A small sound classifier, trained from scratch: muon at rate 0.0069, trained on simulated sounds of rotating machines with and without faults.
Rows from block 5 of a small sound classifier, named by matrix and row number. Rows with one number within an expert belong to one neuron, the router's apart. Each number is 500 + 40 x the weight over its row's rms, rounded and kept within 0 to 999. All counts start at 0. Numbers have three digits each.
Before each expert's rows are labels from the 100 clips, of 14976, where the router gives the expert most weight on average: "top examples" is what is common among them. Only what is clearly more common there than usual is listed. The data: simulated sounds of rotating machines with and without faults.
# router: slot weights (model.blocks.5.mlp.router.weight, 16x256, trained with AdamW), inputs 128-255
# gate: expert gate (model.blocks.5.mlp.gate, 8x512x256), inputs 128-255
# up: expert up (model.blocks.5.mlp.up, 8x512x256), inputs 128-255
# down: expert down (model.blocks.5.mlp.down, 8x256x512, transposed), outputs 128-255

# expert 0
top examples: speed change: steady; gearbox; turbine
router.0:527479432460492509514485424459459432439449597512561476481511503511416495502530462474518560567479449467494569473516536525522524464502484450429577478507531456541518523506506478461446533511553480530549433503489565489464505478551513446482513567498505523407494484528530553387528448545438473426587494524515537491526478457458451498482499520520574506421498469484488496506528471485444542443434
router.1:536534529505524486564479495527580506505406556479498496519511488496588394524540449507466479513538486479518507579526481539487465466502433453507505551451431495475491530539460552589463523476556532481552473501503524516543486521470456418496543523591469455463508468530462508405530523506499558533530493455417479444468500498451446461594479516529443496519493549513497528472549474547513435496502
gate.0:413483577517495439488519451544488490462539517556525520511521468549442519497529484450469505486509545504521475490564540508532471515555454586426473492490495488481501444487520537519508432516399518518551491460498586474591567526478507579490496457546508443566488570582451556507446511475486458528555402483451467540494471487534535531532481521540456482510567423458544585483560479572481507541415
up.0:538429514447492492471420473540504498436569499420558521570454489482515525446533502461524486498529460540453428466523590471535545532485458561494469502480471467511506584538445447513551472531474567483535511433516461532518535517506441540476497400530503444501532483463433518528532516472526522512472458484411527446519436455513489507559489525521519500599602422473549557494521439561513457586478
down.0:459542535509526452552481502470485452546518500545582541494493565515494539489468370591512483505507464563541569522567529514496492493521477461557411466519507449513508522519487504513491577532508544546519537466484425480503534541541431523521437498438465495557492518477526464467479506501545453462498528505508477522446509503447583504505479485503524565528464481479451434474496471478480480500449
gate.1:508477519484515427514545489413486457570509536556500542428548542524505446493524516500507539529550496527516481506494473519493498614547505553464519472405500466491478525519420511527471486473546462510520491478554467511498503480499586508476564483522563539469570502497504477540456475507516481409529495503493493376431502530446557511438502502477526503470604532484442523542482499436500435478446
up.1:493508477517530465523492499456509493465531485561501496487530525502412487478474486469438595503492495530505472430492549496493497540525541563448588479441513464477498486511445520482517501518524449527537507508558395463503499486523427489477556465466520496522522509496529491494478469508519494432500552513583522366444481522496512488472535520465510619380579520532445558525525462495451443461409
down.1:508445505470520488482501499477471489485422534501517481526533512554537506448486497465524453502531462505513500561495466498536527498566475496472444476518506500558514530579459450512413436511478568453539498493425657521556469476492627488479440515576458485506509475479530571433559514554443455481511488549470472506489490470519502573528496541516455444551543536518537473445520526525512528502505
gate.2:509443454454486490502550461489578455457535420482552505532483485493550459468512470480492531537442487510540506524502541536564458483432469457534503490501516489488461541523450487477431498536575500501426576580531548509522434501443559446490451514415464516518466525488561540514501410447536506498461517508439401510542482511544430490517545538441477448437529556512460437530493548571500458493439
up.2:482513580505509540534452456454486585482508438528445582493540526519522441517503473533449576424523471459455449436518460563504471540457508401502627445511506513468525475493514480459487552504476487417482518446496481456527474475539453498574465470533476478522561478497468556516404514474568553489511519507527550516552522528434460435472438457484498522391494579491482471513511547515537535491457
down.2:447575433455484530468535569443524519501483548449502477484478444524490516503552603502481520522558533511524514549488424496390551439560521462545565485448530549478462494509513466469488482505467526450490517487534443527523475468515444477421582533432551506491480456461506486493551476494523488493481535402443522481501519542503499464451475553535510556475540504447542551524512463468491513538467
gate.3:527490520493561501519503506507456509424490551447548531496486498488484489532453507456477515490483496505480483542588414554495539541488484529513501484499460424510570474537571520511567514514572547555477530491458489447484461499479421504492490552495481452599463428556537521468496508503507527505469487504435458521514527569502462439469490488506463423558535504515518494485458502551471412433510
up.3:528530520504490505527537568488496509520563458473489516548493503487462530508513532482551473449478606475466506560469522459516496467546466557449527487452454531462455471443512574501490542495506481520524474520514530521491521594595424525513454496480528549415476502558532482475511527510496494435477470444598551486466500522477507546525490527454524502583484477508474465476548535520563509458498
down.3:487584561454501572536505512438500506522450544495549517491460494491426481530499529464386506520567473426419488439576427532548520453471561564566585476476508575496553533525485531452452510500531498491492560542535483515553444449543521456456530425493500489466485477460532552515549452498480508466449470459437562509532454594575480433565484509502493562472530585522567570478585575519494554574482
gate.4:505543462475503446473528534461528443507480439513532498421590486516491495524446474576541426521467436556586527516502542452537472539494551499480519564512502514556434555520465450466512558548514473493424462551487450496562537497557437460507482465497462478476444515474489493522546431540505512524495493464598570523473527412484544490527572538530473515458511576530556426537508554501478503470433
up.4:514534520493448474521494560444506479481437491511531499493538473488501450471557488495482507492556583510454467518526448539410515512514563594509522500522571482516537460505554495489494546442521521546495492451465526546485559554538399549552533565489539467583460517480442527485405468449541546575501509498448607503530505495510479522484524467465516435494494521545550522547519452488585542442516
down.4:502457552512443458580558541517482521551516517518452498493529467501425479511491572533487525517480551515515556466492529481498493497504521533492475448484439542500496559628426468546558526500532525505448485525447480457525473478606543434483452467545465507481476550517543537466501470509435526488424432551500552569457462517482491586502483509512529498477532438512457507598535560505506497511492
gate.5:559453440528509497489443508545436446477481563480484491556445569524475479470445469492580464513534546467453550558451474472500497503492466508532399447496507550523463485545565518513470495520530502503481579449557465483509525551466527484506545516487559469517397500564510511550471539555544542510445538483467547581525489481456491476505456429505522507513521485476499412569481508550511518436472
up.5:491478513490581470385518465554520507522497509546511501495447554475509427461465467494550472493454469428464429500530492484483502482479517504513454480431459499460562530549528534451473496510546394515415505532531530473507571552491505541467496558489471440471521507520463559568479482549539487452509529506504455453466504441551503487476539457541513502467487501459519546538437433566534549443498
down.5:540496453484565566571461520434530525450537486489550519481530481507492468500545482483448446456507475497489520473515481542466523458555464539505510492478537487433449506539539543549571516630520452478465446532491427553548431445488528495521562551496431549481530455444470466484552488494384583446496513493436467498514506495530524498549507432515497505555506487458456457470499509440538508452501
gate.6:464526473418512504523477503513558546555442538585494529542485455418538476521537521479511509485449543512495511500500547564553509550465528419493502481499512544507485499533523551601443507531545458516489549479445568477479553486499480462516564474499552534517522432505548427514555502480533438630486426452495570496517412473483531518511497465512457449593539564529417501460494497426469456500479
up.6:495473501575430556502485497513499502464451525519467485416554527518471554481414490525501533499489558449473453401492541529500458467498476529530433438477526533534460527447546512564515435511526532526498470485545407430449472483537444577510500571585465530485480480551553500512483515544538484525441538542565529557504478542447428581426480537472532563516503454514525502440518481464488495412566
down.6:528460418509500586525504531510514523447521442525501531468448436498482474466502455451454475566474601474550500540604438516527567508536510457491522479548458450459486439508417543483494507526500482502501476492438506448536551522534513525544520515495513445444539478461522510528525576565457488540543537486504489410511470457437491440559519534474485473478490453554454540494581528506522488522518
gate.7:443566422484585536520515536547508530525552507512456433527502470550460535476489506524498443457513404447561477466530487464516507518419448457490491471518525492484494490497485482468529499538433472448586509500547535556485551488470470583413484548540487461585545508508554530430530495525549471518489511474497502503541482440484536583453457509481521543458498465508440475466454500521461511494511
up.7:446483438535446538534533524478544546477468505493574495504474463546450494518451484458480462503474523508550512525487558505458597479447487516538540556486473419555557529487521506514468524464603491528515467467526542565499471506424490489536407526607494507512488434495488459566542422465482506453513464534493503521520513490543526504473543478508503532515472474484575545493469510488437506426499
down.7:557522469469501392468528503505475541540513566454454491506478514528541445486563483417479489490425477578457522531476449481485445512433560482493502432430498533506459500460487474560475497542517533547468507525543477468401542524542528508481542541534506534452525478482522435536512473457529521512558505493482526505488526452452526499499434522534478381515491478568510496497450516544490516484537

# expert 2
top examples: electric motor; speed change: steady; text has "thin"
router.4:491496495535536479490573502482532466532446445478556449484545517519511479522511455478499545521527430526488539444492433476455506503477477426557490507473532516450426503455529457555520464570440488511437487512462502519531478428507454445482538566511516460515497466578542464448578548418466504512509521369515472461502531553456431517475449531494465523525447478490498527550508493573496495366472
router.5:462535535556573477485526534475441542616472509507547488540474571538557478561528515572510571460521524465543464461564538524498512491463502486471538472502558491521475451464595543546472503471570531531445484473511484499486544454463521504493509514520462440500482461577429418468477472527513519527527469486439537515492535510526504514509578509489546571515453479562460501443485460506530474499500
gate.0:478468497537432524514563539496534475512551480504489510494517489408455491497500493489567456525456492518502471433451480488458473459490518473558426496597514507491507529523511537541522505503505485499418506539509488500487510515527557509488494511496546456542543497460503487473431518469434504516477482526562490550499520495464446578445511516470485476664487529487469471473486565490516380472518
up.0:518541512456581474469467461502462538487448525521516484521500515598538488481487501501426539485539497491495519563554518504551527535511470524438574506396488507501500491477478452455469483498480520483578500472505511511523491494454453506515505502514453538449460508557506538518554478534539477468529509483455514437493467513522558427566493492533498531349519484510525539526508428513484600508484
down.0:498492541552459488521512502503450521574464458504484545455512587394513513505508485491448437535522488523454504475465535476510481494491506492572476533558528543507466460582522512569570519510500485472447528589450566456510405533461535495452499519497522508529477468512493489537361543453480511555489476496543516518537534499552429545471500511478498456562475520487469547548470515512502425453493
gate.1:420516494460468416494480583527487466423460510427456550471507480559530511523521503532479487465524488488517410576532502579496463537524488497546534465539502471524502536524546467453506463567514490484517437518536501483444517557492491458498538453530465448472513451398503505538459438570545551526473541413481518524551488497456552512522507525463489493457528547510525495470567501432542514502471
up.1:403505549559505553474530439515500580445485526555613490493565507521530475566544506552484437493451544481495527546490502476512521583571491515502564514487448532559448558463568516512467509556473509480502436464467506469532415508442510568485519505537495542480489502499471568481552537559492442552522436542477520504532497471489575480511507498480467534502446497507474523499494485489458512568454
down.1:521472415496491487487533525507507509451482519521509506413517532450486505397485433459552485453468562587488491509518477525538429510488446485502517547547543492480456390504439461497522556530471498548470434465447485439549464518476509492552499489510512426505532500438445523444530577498518537584473512478454527469496438478475525548465498494556484510538540521533501468472562572518545555488513
gate.2:446511489461437594555438488483504470395498531463477486501535506422537582530366510551456535487506481507515497511449507568497488540532572471526512485511511434488475548464532437505469502466475473539463520498560466514525489439516457496578509498481552462555528409481544580448431473548481540483494520497501565488562499480485525525470506515507474410442502456492398462504507535468491547507507
up.2:481469532555496535499525405506478522566471453509531449489465575491419415526587459471545498420487489558523496446537509497471482427412454479508545455491503513490533502511522499493440479536520483505527534527540520561438492446522540513546500561556492557407543499513494490536519580500508465534586452490496500451520477497483521547486526448527524500510496531427454486532467494503545434466526
down.2:537488552548502522524445537543484495469487488468545492527434518519458508474493546508483462560503497441461563427481447497550464542529492526443541471497543550517512522585474522545538517548490534493514503563407553515561477506503464451459487455525481518496513530500558532447472499521502462543419470509423603575563537481501474502498491521451563574444583473530461454535512520426581463516502
gate.3:514528520400510520527606518510517477548454490518382440519470487478520453465445536489551521472445511574494544481521487552532485500491446492499498529510452496510497555424444449501422420462537520506481513481456516496495427534504581489545594525464494488468444489553466511495428448475473505473451444461473510545431524509515475462444512565481505564500502505533491512503491534501513548446475
up.3:502493469484539547470388437471491513460507453517500483528494453526481450429448561478497515556472533544522503475466525462417521488504456531479420532535519533465505527486459447510476557454438513512534491521480508482511524437560479570479538483474562516562480516537530557566558476531498500530447493479483451546493506504541445501518498455448483473459570433528374542459529476534514509549430
down.3:442566529482511567499532552545472534493539486480450520471463521488450464454450497438581548492517489444552457516545527542562549560508592507492564429440521488507474448535526517497536461465459432488454513523477410520572513498464542502514506466476486523537518464465494551472469523492511554585473502486502514471508590556508544537475465497449466486534521503516522495536559478538496456433556
gate.4:482539515482486435496550517540507536590557461470482474436466490456546497585501448543483524503522521470533498491509504474527452410431530475537514566509502507473437513488606519468476533536498471537501549532474441471468603495545378487553530503544498467490506482473489457503511521460528502442531500471466507595470533500517514547524518477494546463463467515509505441528472471474535548489582
up.4:480538513488481453493540505544506533580556483464480485428451489458549493591506441546520520490517517477517490502504490462526463400435538472532500564513491519466436511498613506478500534528490479544480569530477442474482620500548405484558536502543484472498508478483484452515535524463525511446529497470457508600486543520490510533522519463494572467494471500512498438529458478474555538476577
down.4:520458469463552622504467505468545423424472523465494431459546451522412519420524529497538556489488461506471505478530490487499528564547495458496435446495506475556586534495442460544512455517467549487479439413499556518542521463565511472553450549490499462513533493493536547495555493592451511530432531489482485492517439472469513541479459479470473589515518500432475467437525529570487419513474
gate.5:596497495478490439416488458553495558498496452461511558595538483530470563503565466478568563521462477515536502509473484463511472512501488471545589485534559523493487483507536614558532569467556475521488576542527494520557538496460467486509528535482499496536553544480555555554493535432506431564523480539476471493546467494511436503522555561526457503551632543560502494439575432524552531449473
up.5:422557555477453543564545444566547490455476532440475475445477463430522494419431561560498480506526519569504544541491474524484496456475469460483482529507482488480461461458523476476453462434494549525458438565516532532565509479491558443582476534560515541528493477522508465517491492498516594525476519461475519544507517571503517519496377472496491517558461468496525458459491511531450531526481
down.5:466522433505508477471492514494465488489440494491466438519431466516485502478597529529414437509490451444442516462496502599530503454530483529496550470510467465486501523403452524476543495468454499487602560465489509534475504444525512518486542475492535502459574510460487512463517396530482522448451508523500583469480515590542522480506470485522477547470549527470527546469501506535503436601482
gate.6:541506527552529505475492499509508433531535493560513527518461467476544458433521486494468503486494514472505504456470469516436530447502474470509474454517477568457536471463556507465414438427565503493513496496516514442486534524453489502450498560613437490464507442506526457465569545541484493470552483445501483525448522493429483491494565590511495490455477608472471431480531488443497480468608
up.6:459461468556523530409551424559540490553509495509529428589563442489560452471428556513479462526539557441425522552467492481479513454538520533535542532463487489478398529523578487530499467456495522432464495453475448487536538515466460500487525558526499521564535479504548467508511523466451490512487544469438466504533545406490480482488421512483490422511449382471473431459520422486491484486552
down.6:477477485442519519458581562478585507507480536470458506417528500427537509480455479467424449516557480454536509491443465537507461497427515459543486500512489537560535497479464462430442408537504469444598449540516449577504548477521475549514520571532448437535470496447475479476566430514491547468480505380557517511458531537468492454530494566436491459478477490529483444519500449494505526543549
gate.7:540545467534486447525548513453510469454518479528466507482508490523552526542554536451517505493539495586436530451598516557547466454502498467439452482511389550516426574497465497519521461512481517461517507487448558481549455454553500453550519535553492528515532469474482463490465492521475430515444554521431532507513589563439542478470467436521501539511550544500496556526485488543508452452460
up.7:482575525480404538548467436429510507545469528505518505564517544523556601436470537519448529518576463514495546533487493527531446559516449490469490510519394460516474544527385407523524481474520494461491459523514501482476486504485501488458520547482503537497539430527472480536494454442464384529562454474529475545414492477434461545533456477556493513507594493497506480476445501444569553437508
down.7:541462504580575477462445499490454490495491500437508459453525503489503503556562544497516471464543467501459474476540459549461467418426565479555514491499547458407452524476609569460420524541476549541552447474584501521466493493495457501490541517513506488469553565533455467493539482500489528494504565489431526550491490517534546499454539518493489497515483516464524497512446437626503559531468

# expert 7
top examples: fan; pump
router.14:524545533459504484501496516431496464547523519572591549548567558509532475502518521545421501494521529505540551573447486569551499418455443517540481515457534464478495486541520514531575548561483500568549455541481450528478573524491506473494526501494466550553459532530513427489470474500501431423582549414421570428437581519468479510532498538491485468496453535462466515497492501476499535455470
router.15:491530475515556464467558460458515492497444509534530447491558467561496455552518461470451579504511432499565470503559425512510484430499448430444570459458496437459469533424499500503444497517530474499519491516510480541507544473541436464500549528570433514448543438547543468421560503452481520429498510438512497463450501515439504480560530515519477569407539526531482520476563460492485545438447
gate.0:490488509517423496518550568489522559475563493524459504521561504473455531484493489564480514486542463517522470503491608501548513561407564594503508488419516515474468477514415483531510458544530530466538491497479552469533538486503514459482470527448495515460482539493526533524464475538512437506523562545457520557491419441492448479514391460466505495466416495395537547449506445541552494538489
up.0:461515539558425442449464522523505521619459445484532477520492528523550515516483545517432470406479354562510473442425454473495455460538447478493500451484468498507511524435538544527521547544526456486447484548503498529464525484506443528470555511511477478497498402531536458416510544426463492483575459475494424526498525545496494548494584552473526531535480529563474509520462477525516466547490
down.0:559461550591506461484490514432578578468521461518532449466513504506508595500505552407470468431512495419478489558595457542525499521510421518405542520473482392550488513510506558558496499487537502493470388482572530544548490475532508462493545474464432587458503487545443531491415467525475469490529515501440458509472506503471455504493539512432453568558509441582599503487492422448468505477519
gate.1:522511480525519454500486490543424508555552445517500460538443493522466481481433504509549504519524455558481471476391469499549599500502509474493510533443486545547433444526441439547556460451418559472599519521441528481512548483457482447484470501445567452522546452509507489491451557449475456559443501535487512529604548452583502467491509415520521482546454551521480547449469450489470501561476
up.1:506527581486501491521501467486510479475529519472470476519429546511457454555518476443422533526484517464466582475448534442418486483471458519548485510553486569434527492510499536535508496496497531428433529496512507568540430550479486480410472519598454481426475521477501467448502495530503431499552515600449512462494487481534478474497486451448507511521476544512542520514460485461537498467500
down.1:549452450551589498489563475460455566532496476507572462478577470446457512514501496587524506455485488524488469514523535433544520520511512522506492494534456519513568455546487514519442539464451504522488514456517498537510398565568551480473450462553533522508504490527534508551482494495440584476518585573513426528612518490495504544526467511575523554452413540492505484555518465478500431398494
gate.2:496578516452451587527458444462445524545548473496454540574482429602526532449524511481565431523502476485451528440446533526528477594484490596459489516504500454544422459528508446500584565483476533547456514521481503495508514456481523529511470496456551479496448551491456536455583485562535431609470429499452433499472464452468477493523477536439507471487485472556540431526502449556520540452460
up.2:507466480452489495428485539515497490556492499478514464461459493508585539495467496552483521521502441453510502544570557427515450447533438487549497460506569489498463489528472534472443457476514425504508425509524449441548510487479560487502599530577564479528508499455509522468519497462507486501526514548511462469456500519501571514428465461473533479541468479504489482540505412521448434481506
down.2:488472478467498479519525424450559534506456520486511571508547540514478544516555461585497444472484441462563497549504484544506484543440445470471511468459544522520572465504457441490502413473551514501566483508460519578498539436511512533476482509506447524528496406463464501505490521439454558522519465526461545442489516469582508495557559526426564572463515461479491478446551508533507525430513
gate.3:493463523506484551524442537506542547481454478472499567503447444526487431508517504442548413499498438530497585433498512550491460590444470506550487525493547464486534581554559481549482429560506519504482438498496531565490445523546498594557439495525483465588485474548508452490541484539514439564494511469471444473486489528567503432490399475510477496525372564441435514469453441537498537490529
up.3:533463503473521502480549470550568484522498515456485469458496518558442558496568502542472516664505469466484577519518510499469497485505517521440504449487470483509516566536578508517461486482508453492501430524467531487457456527465468475509462521514475549569443499500520512510594523504581461539468475443530504596500440530500501452488525488485518478535418482448531508466518479535544511564482
down.3:511516431542531539532494536404431482537525516482503558428471493511558483533454488536510552476438531553496476471515487413548511522484463461488481545612481521565453455500517545541498566517440536542489483458527564514467441513495488483455493461472460508488469494448474554533456487542456509488481565517524435492534550531509488522542464536542456459515532446545564505500480519439487511508495
gate.4:474515482544483509534447496514396497572496586497479530514464548478489470524488509511544469499549491486529509479503487535445505421533454455548470465473529480466541549518475497552551461526502512510516440500546517470473405516516459555518469464502501433507492553479550484444478470519487412542499441496529502505543554543537474505425493510426473533506491535461498409466494609401545543523551
up.4:475522442516515513535404527528516514502558500510521546540513525508492533530487546541485524423470460541453467516487444474477507523492489506521466459435517514502486493453462518473504544485516446556470570556475479499421510475498386496544522493495486444487510531443571540550503501427524525525510535476572558515516469530465438553542483532538463574458466451483536488569535514453459548476480
down.4:422452519526506472456489432485465495435497532485493515446477472495501470492490551474514513546483539490416522520435506519467419429516564479511511469401563518456590477433505551580454491443480499441514555511522449466501490503474606480551480504486595496543473515508510450483447534521451516414541498546504464478559523571477542515430508472498496500496517482525475431527550540480404500476498
gate.5:430564543479569577459483538491568574578494421518484499460507427428466515468548431465548520483551490521452580577448450440470462520532568485479478509556485447525477472571519456464497496503468540559449505540500527499529514448505543534446473531477484527491523392489478502533416485445516476499425392544463534545536505507481509473515400458466562551458552508474466505471491514405515575510491
up.5:553513470511542497530444433552453538526513479435573515458525435458530484454428500476460455532565411507492485515485480550459438541515507521444516496554541544501499486482466440454534447458499476524594504493487504497538524566512444534440477527427527499484477513465397514488491505557531518454477451464540535482496523486499539510489463581484519491483492453514498519523488543545499523483547
down.5:428526424514568574541495479541511563488516499565505522502525517507415571491522464520522500535456508589524492589540546480502461495573480548548509499477461506436478507505462529477438413461523537521542509524541511522470526496439519481446428459518524503527493531445552481476504484471532530501449526469465519528534446528479501472446572555565443484503460485572469548444491542564523415492466
gate.6:555486539515444457472500488468534470517425470459549528456515540505454506474525485505594464538496483460476567423496492511497512583517498505495472523543529466551525452496532539579496514530399476511510505439514566507498469501469624463465443522565484555553455574509503534483430522523508551531478505468509515543392496424481517515463461507502564469496541530565471502467510439471424530491557
up.6:452524464493528547507424528518523501488598462486459501582474474558554503500464464501423466473512514479409480532487456513568483508512472440578514515503461479497492565472503543456508526465546441506516498538521484437536569519487539497513540505467556511461569464497542431481584487553507513419519482585506444504494522457492457502607538508495480474389482450446487491530437483528496577463501
down.6:518512499497484504514474500509529531432536551486439521499503527440566424592483493498538568514432437496439480496481433472438490523525536444559491488487491496464575522497437517499547453508479538481511541447540459513490511505462502508480461508441483484458446462473537508476473597448519617503500469503519502514529498496505412490487535562557396571422551516564486510516464555501440478447481
gate.7:476475425461458497482420501483458494436513528530507529576436443561511481493580484470516384517511551563534457529473501545486517482493511572474464487523531533546524549514526548512500475512559572514566465491444520469504479534482547505513527461444467515492595552481517415501430504491475541471532532494586406501506469405499535532511449512497530531520478497434543479492497509519450540478521
up.7:507527530500421458522454511494434397504482528464516513540469476486553550494559520505509483492527539534450547495532555559457569566455494465586467521501531485489488540498485541433528515426523590519518546576541503537513434477455468539457540488516487456492559525430498453519436572469475515465526528473556525540489486458515454570520458405379555501537529541476474518494555501512400549458513
down.7:496481511518406427525522496421455579432513587542484527501519454568495454546476496426458502529478463540516455496520495472487534412455573469518411493557499432462501473449517451412538393560540488468604488459574503533490519525538514559520454467517501516489475488575548485482537462473549560522507539483464417535546516483503482510456555503538540450483440518496493450525513488504476468481506

# expert 1
top examples: conveyor
router.2:541540540534538421527564446475472426484429553504575485512567513522490421578550517443483539487485436471467484506501494483537482486523459498550544486499497497443511524414496555402466517513513439440522491528477523518504497500511465536496485510524455575450513448549515518518483545467484484422526443429543470525464502490450492453525537534511478550466458529524477426531515507487466512451425
router.3:481493450468461511502453470587473559577500489463463549480494457566511467533550416509571463564570576529543415526458494553508587426511508501475384537483472444463447536540505540494507506550502502505485454573572459496499510511505560459479484528547485443407495515507452483492485490451505460538498562493462509494519530533572475505558522486438498474526465484491526576464497478477509453412504
gate.0:520496545428545496529521478529459502421543542489482461493497459518472478509509528583504474544540530456456523519459440420450476488474483507439471519513488488564524459478480512434572456527472471535471523491562570468506411492519502500537490568502559495511486572461475522466475502479477605447413490513539429457487534446514461536596534518509515468502564495563467525520507516515491528417526
up.0:532522526491434466480561545538508573482452474440476425470450470493532526506529447540507428564532421530458521488508524559511476513520474454517497542490489480481439495432507539540499464433584537513485570488551540477490455518550530480541557500524452491594506535528488437525509492516514570532521393521489540523407543530511491487448489422445497489556476468441502483562470555535486493496560
down.0:512468541476486519519431509504471536559525458526562506466455564493485515504447534448443517397517479511558540461530468539459503393481415507477520573507499543508501493409501529444505511473500505508497551464590423467521490542474450499468552460442500515513523477519513594545465555515528521478524565471445482508471483521498513476440535519481514509403539569487510479535573530467474435483468
gate.1:519488515509488415473478523480510430469478394530550490564543502535476554561475524561458536547505554441448459505454503523474498505555512543455490489547530445454487542476557514472420506468491502460537459471470502566438488526489534524532530523483512485507519482535547483531509467498441498504558544581454534469538537422513540382537458496445558446557491464466480496551502569464566475499456
up.1:513512509517465492443480478537489477488571507461503487517462474461476482523582527412497451521498445539544562515553481489467569473513462516464465511500486513505472445531437497506518458458456492526461457580510486516567483501498489510510522461570560491474505486422474519479549617522481542538500503486555496513498473497530498507472534498506482470440466530516500587435489415597537497548483
down.1:537473466483503496553507534471446517436454449464440396507549550520466466539527478521612490509485533504573480518498558494457482545507551495504464501502536554427511518498484496543537494447486480468508500525514550449449510499463516484509423505466447532481448515571470552499419567478510526466435449502465584464471472503529491566489504496461548596506502529524414562458425526541497429546551
gate.2:498505520530462471484552522471512489509491521591518452549535586470508491491524486526471476439507486439475439454465493509512508621495439439496518496486511545499521521544525570433501571494528487453545447536466540487474455457432482443488456515460490482511453471536477542523451529552511561484483532497473553498500461501478557535503470486501483520411540493518516545499521552497506494482530
up.2:496514554508470494417498573507534521476509533504484546441451594456511509525462442474519521562493477469513526522457509484500513502510496467502477454510593556480555532502561471468533529447490443520521431525560472418525456418468550517523489498472494464458418499479477507588510517488502476479542557438489496478503465542523581574450546566598468509513535501514489519475493495479462500483488
down.2:482499511531584497535541563483509527478500504510415474487475454484499466446405518530465540540566538491488439515551541430484498496507539486543441510571499501564519557510484489526516498497491453489490563503483523458513473575412557541471529488526513563515515444500465557516466502481533503538494459533510504542528433510508478422504443438457556408520445539514472495533498523557437472457489
gate.3:534410515551491557467506466517461532488476549516491506499500408534495507486472486461431512425493515557490491507412561492464580483462487498504518511507550465466559475496515492494526465511475528485552518529605487460493507486562513514491488573462519467494602561555541482534469477477534480458500449462525512447439522543466445468561512452449490523463514442460501549456527374439459570438500
up.3:497505470557476447492552540453441461535506475486529523468492528545463534512493517540477414559459477532581523520447524529478506526466508565472522507535479432570456504471546464459563474570547510539472530524471492539488407453508563480473456445480520477448513576413536506479469537473470512542475511462517569517477545521520525613428503487470501489559494491492551503424479505470453571487499
down.3:485555530495436548519477488552497438478487493562527475477523432537495523482521480474555433482476505520457483472525528489521441492495488558510457482540431512488513503541530528535546538472506543474524573464466537537539495539494519462477459446463514489541477475440541485550424524548472479552394509548565512550549452470592461536516532480514549510509510556446479529531519525601473424497451
gate.4:496511562508495497536486379471490479533522466479514425486456447402490523459529524455581448471469483479467497446578476500434546470500504515429442506527524453470486431520462452432556565469536506549471560517499483518472468476532480456510558462448491460470544480465518478513457549491515507480468473453495500581485537485539485480518457435537457542515528471451542494445527556464503488555496
up.4:519505503505477482512486558478532510527448439556515456507504563523473551536478484504453507492449557501517497510539462484510484431526482484519490503428520538560536488520581510598515455549464474471498472481495546544532471529474582484506524516531537521437468561503568492499441470443531543493542546570458468498464476593469547584479452511519522489590481562450459531537613472480448489461512
down.4:500468544465493522501477524472534442542504518389503557470495545484494414503643461514498436498483521541460464524537444580496489497420508571522488558551494526515541536409488498490433503554534512558442517548482583485420468534465505475522504473547477451491511533460481511448496548529517412560475439504441499606496510458540460466554478506502457482510483547486459518481513572460498503398475
gate.5:491517533506504602498558463429540514470537487520440522463522556492482548478445572446529493510535477477449446511548559480526492562534488514522531471575513485535533539551506551443516515560495500584510473444499489495537516475462412515448517530513492519513523422462473517527466471467504533496505497512530495539499498481510476453534492349445506430417412476520446540552448419518543560548426
up.5:505510484477495570473438486490496472472518493568483501444530502533530599467502466456472506487448479482508532501503504492458461530501530500486565458547526488579493535578515524474518493538525491579526499555484600479539463478469505493464484489536482550497532387456459490464482465524607547480426466484463436498512550514454517455546490418510562478456511475555529486560419496521578559549445
down.5:494527517518456470486554447437528578527545483442558470601504521405494521549472481477515516499514489503474491548443548470450551471503513482552579543482530540521556508563553453460509514570512500601489470476534509620479494478503512405565469498473496462482493562523520515432479429439483538466560617469460482430468508473567486528499463550530470469452493539483536473544427481520468523518534
gate.6:502509558538505478488489515413512493487547519614529498403543482478509527469429501481549492460519488505518492463501499542569489473505473532486528466434577508546503519484539531449486498496508523482542522555597570520485476515399506438531523540500559452516465509567454543562483500481565488525520520510476479456549462490413565512444493447470487432458556476527522474510521471518519522505517
up.6:561474504484448528566461499528537442487492493501503457502516435472506542410568594540431470464515480505496529538603411561604517484535503542469440476465463506506448528474545493514495512569561534594529494510444534458584531495524545427528580488564529468488457585471453485451489475499486484552468566469461492500521471504485480447511504387550532531512496489439448430435532472496514566478516
down.6:557547493534454512502514381479451497465507534541535491495444530490461560580568547515486463496485465467508417464445472506531499487464510541488561496460489524496512482432424572483504578424463533522464451524507523487515513513596464431529458497454457477400438573517548445499500511408538424510497493506487542532434491552560487537488546536510512530497589524455508489552442502497510577547465
gate.7:519473487523523487530517480522512446385487557588507533570492533467492543520438475524487519517484517480529543502465494531456453518476485467488415531583556605443468498457512500508476514520476510533502550417518460505503485508453461532491561378539507436519500501513508533518452436541557514457552516497480548537529512447586465437433499435510505467466441486500460476481516470504486541530519
up.7:472487500536494523414540506439469505539501431473516451428473486518511487474456448388509489494515515490550563466566495440500480485457441437471537459478471562570513531515482466525509543482492477510508476570505470495585527514537573529501488517488566497453544530519496380514435528532565505550532476486418533517580518550501472547455532408430401511522576455507449528455529437476501522474484
down.7:512516462507515497497481541547496517479476504581500469500435497522396533485481586448509521526499514427503503472485501520461490510503572484498391537498443528533544530535561482557494507511387476515465529452498527455456508508455519553480546501463497549523444470517436531522513522492510589506505498538507444471484540418493494468526525537469576487441503621486521529549471518496469508475445